{
  "arch": "efficientnet_v2",
  "model": "image classifier",
  "dataset": "simulated grey scan slices of phantoms with and without marks",
  "train_examples": 245000,
  "image_size": 64,
  "crop_scale_min": 0.8,
  "horizontal_flip": false,
  "translate": 0.12,
  "targets": ["finding", "side"],
  "num_classes": [6, 2],
  "norm": "batchnorm",
  "activation": "hardswish",
  "channel_attention": "se",
  "depths": [3, 3, 3],
  "kernel_size": 3,
  "stem": "deep",
  "expansion": 6,
  "widths": [40, 80, 160],
  "label_smoothing": 0.05,
  "loss": "cross_entropy",
  "init": "torch_default",
  "residual_init": "none",
  "optimizer": "muon",
  "muon_scale": "match_rms_adamw",
  "lr": 0.0025,
  "momentum": 0.9,
  "nesterov": false,
  "orthogonalizer": "newton_schulz_5",
  "adamw_lr_other_params": 0.0024,
  "ema_decay": 0.999,
  "magnitude_pruning": 0.3,
  "steps": 11200,
  "batch_size": 384,
  "epochs": 17.6,
  "lr_schedule": "cosine_restarts",
  "final_lr_fraction": 0,
  "warmup_steps": 560,
  "weight_decay": 0.05,
  "adamw_weight_decay_other_params": 0.01
}
Rows from block 2 of a small image classifier, named by matrix and row number. Rows with one number belong to one channel. Each number is 500 + 50 x the weight over its row's rms, rounded and kept within 0 to 999. All counts start at 0. Numbers have three digits each.
After each channel's rows are labels from the 100 images, of 14848, where the channel reaches its highest value: "top examples" is what is common among them; "patch colour" is the nearest of a few named colours to the mean colour under the peak. Only what is clearly more common there than usual is listed. The data: simulated grey scan slices of phantoms with and without marks.
# convs0: expand 3x3 conv (model.blocks.2.convs.0.weight, 240x40x3x3, each kernel summed), inputs 0-39
# convs1: project pointwise conv (model.blocks.2.convs.1.weight, 40x240x1x1, transposed), outputs 0-39

convs0.239:538493505488440403584580442600517545522494542514539503504575467493447475571472478436506498581505452424505511552559542405
convs1.239:500582500556500500488586545575449500500500454555534482553500526399584558543398500500500484530451443388500570518559464500
top examples: side: left half; limb; crack in bone
patch colour: grey; white

convs0.161:419548406509511487569518531490499461508385491546608435557509451471475423501522549509507460569534430546591469509552494491
convs1.161:501552500537377582504559500462438500399500423499500500529520500436561534500500500531500546576488448400590500517594500486
top examples: low contrast; belly
patch colour: grey; white

convs0.53:536549512563461560437537559584420459559577507512482525569448407553582430556457459521495475420435511506541522510498465510
convs1.53:500607500546478576514554592472526555431500423500607500500561500500468495481553447412419500383509500529519531473484515500
top examples: side: right half; several spots
patch colour: grey

convs0.119:436443477523474455476420380547473503424499514545448431423568505426440489477513465554475500427497531486443535495558410468
convs1.119:500459500473500500500375400588406417500500500561500500581500500507500547473434500602500471502531550479527589465500432531
top examples: low contrast; limb
patch colour: grey

convs0.59:480556445514510529366450507527425443549447508429504486566500461534483409587476508513548453455394475521544556507490459541
convs1.59:572500506514368500500500547439445500461448500518567557602524493597500532519395559500500520500551435500422484500500500421
top examples: belly
patch colour: grey

convs0.145:433396531527464559515459449475482436484433521487496409542499472491458497466588474499377472465474459412528489415522434522
convs1.145:527374534496500555446452533500500459500472397524390500500507505459460500466500500517493500500443511345500576411471523500
top examples: bright spot
patch colour: white

convs0.146:564588501463538505519420456580455511553475434397534518476473501493443388487555569416523446506493466454529502451551442499
convs1.146:501546500430500500500510436561500520448500567336441500393558545417500541462499500465496582425500497557500500500558500500
top examples: dark spot; side: left half; belly
patch colour: grey

convs0.193:546499485509488431451431450561548541512538418542395368439559394456495516514466497519488503466465487565457495444491468537
convs1.193:500561438582512500567564500441500512500411445511472500377500500500470500418524442614580470461500500447500466500500500595
top examples: limb; low contrast
patch colour: grey

convs0.15:500454481430455471464497372466444524504592524527523496437511420473518413605481448585508513500540517528544539475583548489
convs1.15:523460407495586500523578484597486553562551500594563500531500434500500429500403460552550485399500500444459477511500500474
top examples: chest; crack in bone
patch colour: grey

convs0.66:505431511465530456572563496498512417576479423564567491487503604520504518538437425475540497599521509473412510458421527462
convs1.66:500472545461500530600500486570500500523581500500500426500628500500500426517500551482500442395500566594451497500557407500
top examples: low contrast; limb
patch colour: grey

convs0.113:532441492461472462569504383439554414567452502491562547530484505487511500476458452555510569518421518405501525556566582538
convs1.113:500512500457442500559458462596472500495496413500420408495500480500555332412556526581500461500500500500510500562500500500
top examples: limb; low contrast
patch colour: grey

convs0.207:545457545497478568457456531582443468524498521540516438506555404524489546561439457592571529567472508520458469415405518551
convs1.207:587500416413500384500576500479500524500439555492500574517455425500469556443491500599490541561486521603523524521527522491
top examples: ring; low contrast
patch colour: grey

convs0.17:498549462559609487428547559582554490481460477412434493490466517527428396467493508456518506419438535564536535499509466565
convs1.17:375537417387572556500500576550427496500471512446500500500565500500510508469403444426500464503428557484549516500497500459
top examples: belly; dark spot
patch colour: grey

convs0.74:529463527499507467483449569480568474516519514525565501543481464477463380555477564558482418574464518426602400443527461477
convs1.74:448500500500477500500519587500500372608500500543471550500439607435563564576500485524587463500500496445500500416473538512
top examples: several spots
patch colour: grey

convs0.183:489378442476559439468410448550584486450555477519581459492513458474499492488449542535560385560512483481537524492425521493
convs1.183:439440500429558491500500534500501430500608500500535461500500575497435500500523413482597459438548578396500535519413500546
top examples: bright spot; low contrast; chest
patch colour: white

convs0.195:492572479457468471480565445416402503424544494473516497487565463451509502541438569516445455475502395453477509634516479477
convs1.195:547571500500500500500443509533461458391500525500581500587444513500467430500351511382469509555513500551447480553500500501
top examples: crack in bone; limb
patch colour: grey

convs0.124:531555359482506395566382434507467549453473521424473473506478492557499443487435509450453480554440470468482463509504522474
convs1.124:526500569500417426540461500468430418496466530617500500590527472539513445487434500447500541617500500537537581500500469559
top examples: side: right half; crack in bone
patch colour: grey

convs0.102:532486466493426515510596451532529456505507509424575567541493457443473497456494440432527400595527504570530409436438508506
convs1.102:553472466499500438500580553488500500612427520500514617443397469503491532500462500561500524501434477620500500455500542427
top examples: limb; ring
patch colour: grey

convs0.179:457443437461447594421466484484482538414477499549474402480413472504596475507491529522414484612460471543498489469541512502
convs1.179:402449434492449457454578458538416444458500570408428501513527470500599436500548447565474519500432500530431500522523500499
top examples: ring
patch colour: grey

convs0.191:482525419493498492577371551485527517456467492483585528480527443439565449551481577541524558596530506467576475456551467544
convs1.191:500510412570500501574500500419559500500554492500550500453500500435439500500500408500566547520563515388560552493512372535
top examples: low contrast; chest
patch colour: grey

convs0.107:621465502488457474483502426432427572535459515452542472546497580454494610461489488527412560493468498462541408499528471463
convs1.107:590553500587450552500495502525503400500502426593465510532451550526446500449558438590409500498451419510500520502487535441
top examples: low contrast; limb
patch colour: grey

convs0.103:520606487433412422498547490477450425539506462499510505603517535476424493524627504497530450534493565439444501487535464459
convs1.103:543640500408562500500568500561500500500555527500509446550500504511548455500500521500500500530409579500415585500500500384
top examples: crack in bone
patch colour: grey

convs0.33:524489572543571465433484541585505489554529451470517498399527470490510443633461475460494509451506458516575576557533549428
convs1.33:439500564491595500500528500500501405625484500485500563561500500500420602586441453549500584500585488489500500533518500467
top examples: several spots; chest
patch colour: grey

convs0.115:510433501519488574525447487532554533512524403443545597504484519472415466508524581457540422460457604483478485537435408496
convs1.115:493500482508500549487446500500491500500537500467500587555518612401478500500542554500553623498388566500457500500612560500
top examples: dark spot; side: left half; belly; low contrast
patch colour: grey

convs0.158:569532496546475580546466495479555555502504520562596502459518483505536465559557507386479582501496615491567549523544571547
convs1.158:574566520500500565500374500564552565500477436618572521538500500500500495415500500484515500500471493500579500560605500561
top examples: belly; low contrast
patch colour: grey

convs0.222:549454491461488582432397381501427585474467495477476503486438524443440505483502506465428432510419540440491481523464569516
convs1.222:500487500464578500507618556576513465560521411512521500399472621431500500500590500500542542480470541566500500542487463552
top examples: belly; crack in bone
patch colour: grey

convs0.41:651484561498480504403515475508409490540521523460517429456492546528541394475503540544497537399521458505454498553479442515
convs1.41:501593527500473566426500500420406500482460424577500489505435589530500451500480500500500500416500401407512500411460511500
top examples: limb; several spots; crack in bone
patch colour: grey

convs0.48:408515487487453516499576514453450525494391507478525509457447544388474405506547460377552505526474529566478475519522440464
convs1.48:467493507522424500517514498450584537485407442588418500500514548444470354511500572500500500503562500554500500500482433598
top examples: low contrast; limb
patch colour: grey

convs0.24:419524538478504519478474471551439472579482579515499478432533455447464439584494504552422427545416504577545537554499475404
convs1.24:481569500552500500500469475500404491500500431506560500501500552500452515561373598635500527483574500402500500531500481451
top examples: crack in bone
patch colour: grey

convs0.143:491418601598507513495456469537504552383531485483474438494492481481500445555502406487480576498455486563543554548474549412
convs1.143:446471581541500500468475479451370435525402500490465525500475602500500543481551572468583471500425500513460522500468602537
top examples: side: right half; several spots; belly
patch colour: grey

convs0.21:534536527525435494540578471464404564562389479493650536463391543525491517531494522500532494555511513543500544507517469467
convs1.21:500500457581500463500541500476440546432395376477500500500500530528425538500500500500464466500652429491450456479441500445
top examples: ring; low contrast
patch colour: grey

convs0.4:508476459508499531440460473508519507479360471480435478513632411495499455446509539561424525398486487475548442499543449474
convs1.4:500604500527500500582633500500500500500500500439392500393482596485461437456535500500415505578500529563500500501500521500
top examples: belly; low contrast
patch colour: grey

convs0.81:534591549541488477448497509559450503420455504460406436509481505470447507563460570552519459422521462601473566563470465427
convs1.81:568550553485500500418404475576397484500423467520514548514500444500412527535425475423470549445558434446500511496500566500
top examples: several spots
patch colour: grey

convs0.189:564472439530512486470479489487409481493562426506501470504556418469566494457525609516463355513496447447435533464459481445
convs1.189:413440566435496495522499482500416525417476500413500462500626574500500500500431459532579518500500500374500500438496500500
top examples: limb; bright spot
patch colour: grey

convs0.150:496570454487438485463454489475435387562482581548591509578455505502505422548448518446592472472441558497515480501529494429
convs1.150:585500454500367461475515500428552501490494516500523470523526500568500500420457587500573461500528542409387474534569541481
top examples: ring; belly
patch colour: grey

convs0.215:562502545540412436489417527512550481403411517487440413558552452516537558568459573513445533506465515484449500515565532460
convs1.215:500618539500482506452478479500564500457475500457500500568519500500511500430544500571500543522434567519500500569658620500
top examples: side: left half; dark spot; limb
patch colour: grey

convs0.5:610521409569482488508500495521549536585456577446519476455537484531474486496400516444566430485537560523502439424467536430
convs1.5:500506566500585500435500500452500481500555423541500555500397535460569536500562430490533500451594388543575526436454478500
top examples: several spots; limb
patch colour: grey

convs0.133:510498463446511577441500577452455570493498490544568397528545467481496595545453486509476558412393458553521472475456551456
convs1.133:611544496539500500418489553401500510559550445501500500415553531500500581500539449502600463500497508411513572424472500450
top examples: bright spot
patch colour: white

convs0.201:523535525461492519485634435458575522461383476516491511455486458504472565530462512526444522578514481580508435418549569542
convs1.201:509561475435500498524640444500607560484500457472600463500535571470414500500500468533500500500500542471500403478561500579
top examples: low contrast; limb
patch colour: grey

convs0.105:472504477503511496374531628495571414512438496477519475530605496506555444514468565536478551501430486521537547437494548436
convs1.105:500562500500512535533500556522429448500500500500500438562546474524508500508455614446415518397500434500500616498368500500
top examples: belly; several spots; crack in bone
patch colour: grey

convs0.36:491525511453425485468467498530432465538501562476484491562538506457443422543544479384551572450425547550600473576506552456
convs1.36:500585427625500500450464500587500560436500587428462485572508500491507500445500602510486555488500566544485510587500500459
top examples: dark spot; side: left half; belly
patch colour: grey

convs0.121:607490488427479415511453402519547490490501456433507455485519479413490506512512576493542584466484411484500414416467554515
convs1.121:500500572407500456574512500572500521446563433500500491567433553461541429453410572501500500542586500500500482500416533592
top examples: chest; low contrast
patch colour: grey

convs0.112:567510461572429458427575391482413523626495540424520508526524573566486496452491473515543533484521542523473537531460491539
convs1.112:500595440473425491500500469522527565496446458548495524508570495609500428428500500389477500500486481464500496610400481550
top examples: limb; low contrast
patch colour: grey

convs0.13:536463486430557518438527574513467539519422473487439492507590407453524454553483481442433455572459425546562526472485591464
convs1.13:411500500569500500500500500468546369581400471500500500475446500468460500561500391500596500503500468573500500481500605468
top examples: chest; several spots
patch colour: grey

convs0.101:581471435517537541610431437473530486445496489520508508519521453563509373482420493464520511509458573469557423439509508426
convs1.101:500500594500554524532500562528459433531585481536500500510572400520500500421468418500564500500505500500417613430468444559
top examples: several spots
patch colour: grey

convs0.171:576553527541477532484544487465432561522449452544510536559501452477573445548437473529377434513553471536420428432441496513
convs1.171:577570478452477496500500424531590557423517609500475500500529500392500573502509466500500567500469540458545500554526376500
top examples: belly; low contrast
patch colour: grey

convs0.144:549589399496471533437517499565586474455532441467430446478491513499520524518403506604450436527483475512538594482498433492
convs1.144:444468420533525500571589454501471558520540500461452482400395499527466500500489586503560460449558546579466396500513500500
top examples: limb
patch colour: grey

convs0.126:550577498413476599481439547564456488515498480480466522567548499430417546472487419491433556543458574542409477492489544468
convs1.126:595500433409491500513500526436522559500483442502477500478525557510480500473429500573556500587395574500405492432458556444
top examples: dark spot; chest
patch colour: black

convs0.22:549436496575432522500425512563534559443472525544597465385540495538422449539409533456518437489510514469524512581497518496
convs1.22:483500376543552394493500500380477531566500539480500506473558460542543559504572500500509552566383500563483522549500504500
top examples: ring; low contrast; limb
patch colour: grey

convs0.35:450472482549478484489559558477522574515469456470513534487512455475483423509552686508508590526570565479498544479449564521
convs1.35:488590448636426589469500470500554500551500541500500560523503364548500500559500436491500520513445432500550500460508556500
top examples: chest; several spots
patch colour: grey

convs0.85:479447457510390564512554423486527513456507548538511485602496420522545487472472459418493482471493469412569584427458473558
convs1.85:555526446352476500572500550491477435577494468556500443433513500500591424500443508500574515583445471468456506452534500503
top examples: chest; crack in bone
patch colour: grey

convs0.31:625537537472513612457474508497444494425492489530391472541504523514447532537528530554386502486537486465452556522470414518
convs1.31:607571500572473500532500464474603495500500485530488500500541500478591545500568500500437594500474606500545458493584500601
top examples: belly
patch colour: grey

convs0.129:467451595458499513492576422468481558527521477513531474493544376453562389581493439517473414429473475508508475554512521481
convs1.129:500452547392518534596568487478517500500591445600538415485496460510448500535519500451443452500500455563500495608526435533
top examples: low contrast; limb
patch colour: grey

convs0.80:438501477574526550537475467457581531514368513419522490481467519568505495549589479514469513423451541386491477463485532569
convs1.80:477500555447570552432495593500496470500547388500524467447451500500567547535497509526550500526500546333448500535446514468
top examples: crack in bone; low contrast
patch colour: grey

convs0.79:462435433493475492486491429492529430452461535619529434436555524507448595508628526494518443500455462502487504504463510410
convs1.79:580568500500484431430448587500472501401537508500415524500500500518547500462564452461518542593532531459450553411424543456
top examples: dark spot; low contrast
patch colour: grey

convs0.27:525480519489575524436585561541469500564482531515501493582557618534475483534435519489593443557460457566455553560549443492
convs1.27:500472500595486541415539484564500479609500545459576555475624500500539500490506472449511565500500519606500494491600500442
top examples: several spots
patch colour: grey

convs0.75:549471573583511439463511436434488489470507536441491359466550486528435477446418531450437467513473463540442527439503479430
convs1.75:500589471544458518500488500597498501519542454500508558469490500500457505548548390500573584567467467500654472461500524569
top examples: several spots; chest
patch colour: grey

convs0.117:515430445541447578547443527434540484565490500480450478468541600448507489538503581494488444419435504429423439468482413494
convs1.117:500540520500522500427500545512370486485589454570438487528480500523633500481544592500542549500420500477525531450444537561
top examples: crack in bone; side: left half; limb
patch colour: grey

convs0.142:510422445571460554584421430489445487415405519517497496470552517547406478480552488487472509495469491500546478385509432461
convs1.142:508437500448430500500500500548461500551446509543432563574500487540477464608452470596495500469363441548500457515564555472
top examples: chest
patch colour: grey

convs0.166:501467553525458512469595499492440468517549455504577462472470463531559409423582480469523391595523519596511524497494555458
convs1.166:500492500500500500504500598541512445484584500507500526500423500668487424500425500500459575500500500603500531448574541443
top examples: chest
patch colour: grey

convs0.153:638557514459488549504494585541481534507485460446510545484465571556546502512468505377528504501623441544508562519474477472
convs1.153:500550469509470436534500504439586500444451450500560431445582521579524500476490583425461529500558530500578488500500380573
top examples: low contrast; belly; crack in bone
patch colour: grey

convs0.84:486519486563487527534496519571540592521544371465532473555558471521523504485481562403449537529524450421602476435494537554
convs1.84:500583500478449500519568500500599500500514500510564500500562548542500412493462569606375475500500555385500469500500459451
top examples: limb; low contrast
patch colour: grey

convs0.180:561453541480487586528454424552535444592452482454557435495500473539557432464630539493541517496437530491493463531542454429
convs1.180:554545533500500500500548541468470500564544485443578449500569608543580434500567469421513500500431474642500556500500500501
top examples: crack in bone
patch colour: grey

convs0.196:564532546520426532508473468548538557418503512528554542445529549502488510523571591457466438625524494476526569467420414483
convs1.196:572576500542470468500500505426612545500463487500519500500532456416500571500556500459433433554500556456577463568526401565
top examples: belly
patch colour: grey; white

convs0.172:476564531508534474461530449455497418594426449479525411516456438552469425567453416483442476599479560479536512478523449485
convs1.172:460545500552427553500503518500438462500463432500554500500529530462489500580430617590456435544500350464485538485500469500
top examples: several spots; chest
patch colour: grey

convs0.165:467592468466453504518466426425466482440504474448512563495413563496488478551455540413454430510484378520534544588471484492
convs1.165:567506500401500500500500454437500500400500567536460559500472461571477458541364529396500500582500478500434442541500485518
top examples: side: right half; limb; crack in bone
patch colour: grey

convs0.213:438435523474523463549462503452459468450372527527518391482575501485469456622564544457436511562504504541551544529521503499
convs1.213:466528558422423549557449500457406451500500598522536493500527500483500408547568463434553554514422516522500614500500533535
top examples: chest; low contrast
patch colour: grey; white

convs0.93:501453473522455510456559521584486530545430503480532564459516420468570435527424576535502461466469506547355490517536440438
convs1.93:500404500539429500587500470589500557505463429542527439463571550418500422436452500500530500393546577526500500500544468500
top examples: limb; low contrast
patch colour: grey

convs0.91:518522459478511454483519509418510529512469494454662490463515503496536499591546491472406418492456446605496552575538531503
convs1.91:397494500450500542384427596479441529500500537472645553545461500509556547500557480500546500511486489523485500454445519569
top examples: side: left half; crack in bone
patch colour: white

convs0.120:550514589553476470478568508547457497523435491513465507493416480484544356478532481474482513490523607458508629499507439458
convs1.120:540538607500591534520621545500500500542524500341541508503500500500531566477483545532500466500519524576456577500500432500
top examples: side: left half; crack in bone
patch colour: grey

convs0.110:539461546464454462508471467521554513517504399487583463607512533469605549504516516464464393501477534404538455466487522412
convs1.110:589500369424501464543530500476500535500500500409496562503419537500500602500553500562565533500471500517532500541612565515
top examples: ring; low contrast; limb
patch colour: grey

convs0.0:448492541441530474451475568494582527498461452467496537548508508549501445500333508480510469515439607529522544508464414433
convs1.0:500500500484500530391477519500381419500479418500409498597430496462538569537438500500475448463476477500500568502500526607
top examples: belly; crack in bone
patch colour: white

convs0.237:444601531458409385562496472499467520476440415454529491514489534505528496552478525572507505477473463463443556373558488479
convs1.237:432407417442558500535500528417429509500473500500498437500500537500454550500500562566532473408589493419500478588442537448
top examples: chest
patch colour: grey

convs0.8:566488488503529447582484529498444550496575483565443531444510430486499457430352471469562467587480460488520529560522486432
convs1.8:527455560500488424571500483402531439422572619457408518496522548500545554536523500530547522605501500494500500500500412500
top examples: low contrast; limb
patch colour: grey

convs0.224:550481455535462566628577494478512593441547504543461475478438569512524538541539492539489555469542535507489455466518543366
convs1.224:533575593498500470528500630550500479512507483557500484578417448464672425543466500500506505541473500525500528494496500501
top examples: crack in bone; limb
patch colour: grey

convs0.87:568602538519438583468566431446433548477456422501415438524399511539498524466515451510446480454504555498510488499571507452
convs1.87:552504450440517493500501570500500466562500454479500500500476643450614534524575476408508500578454575576462500565500488500
top examples: side: left half; crack in bone
patch colour: grey

convs0.194:435460492447527524443436400464533503472502492518593419451592529488472538560477597489425486511431477414470491538548554494
convs1.194:408545500486471500500500536538447423629474500483563500500441500456496547500483536571437572500496394500500552376468537500
top examples: chest; several spots
patch colour: grey

convs0.69:475587430543527583504560428456478500471452501559500411539476439510574425486424536578513470477446501525563456432496446448
convs1.69:420500448497483491433453473481572500424447578500447559500571528500562479497445545500616554545482566437546542500500532596
top examples: dark spot
patch colour: grey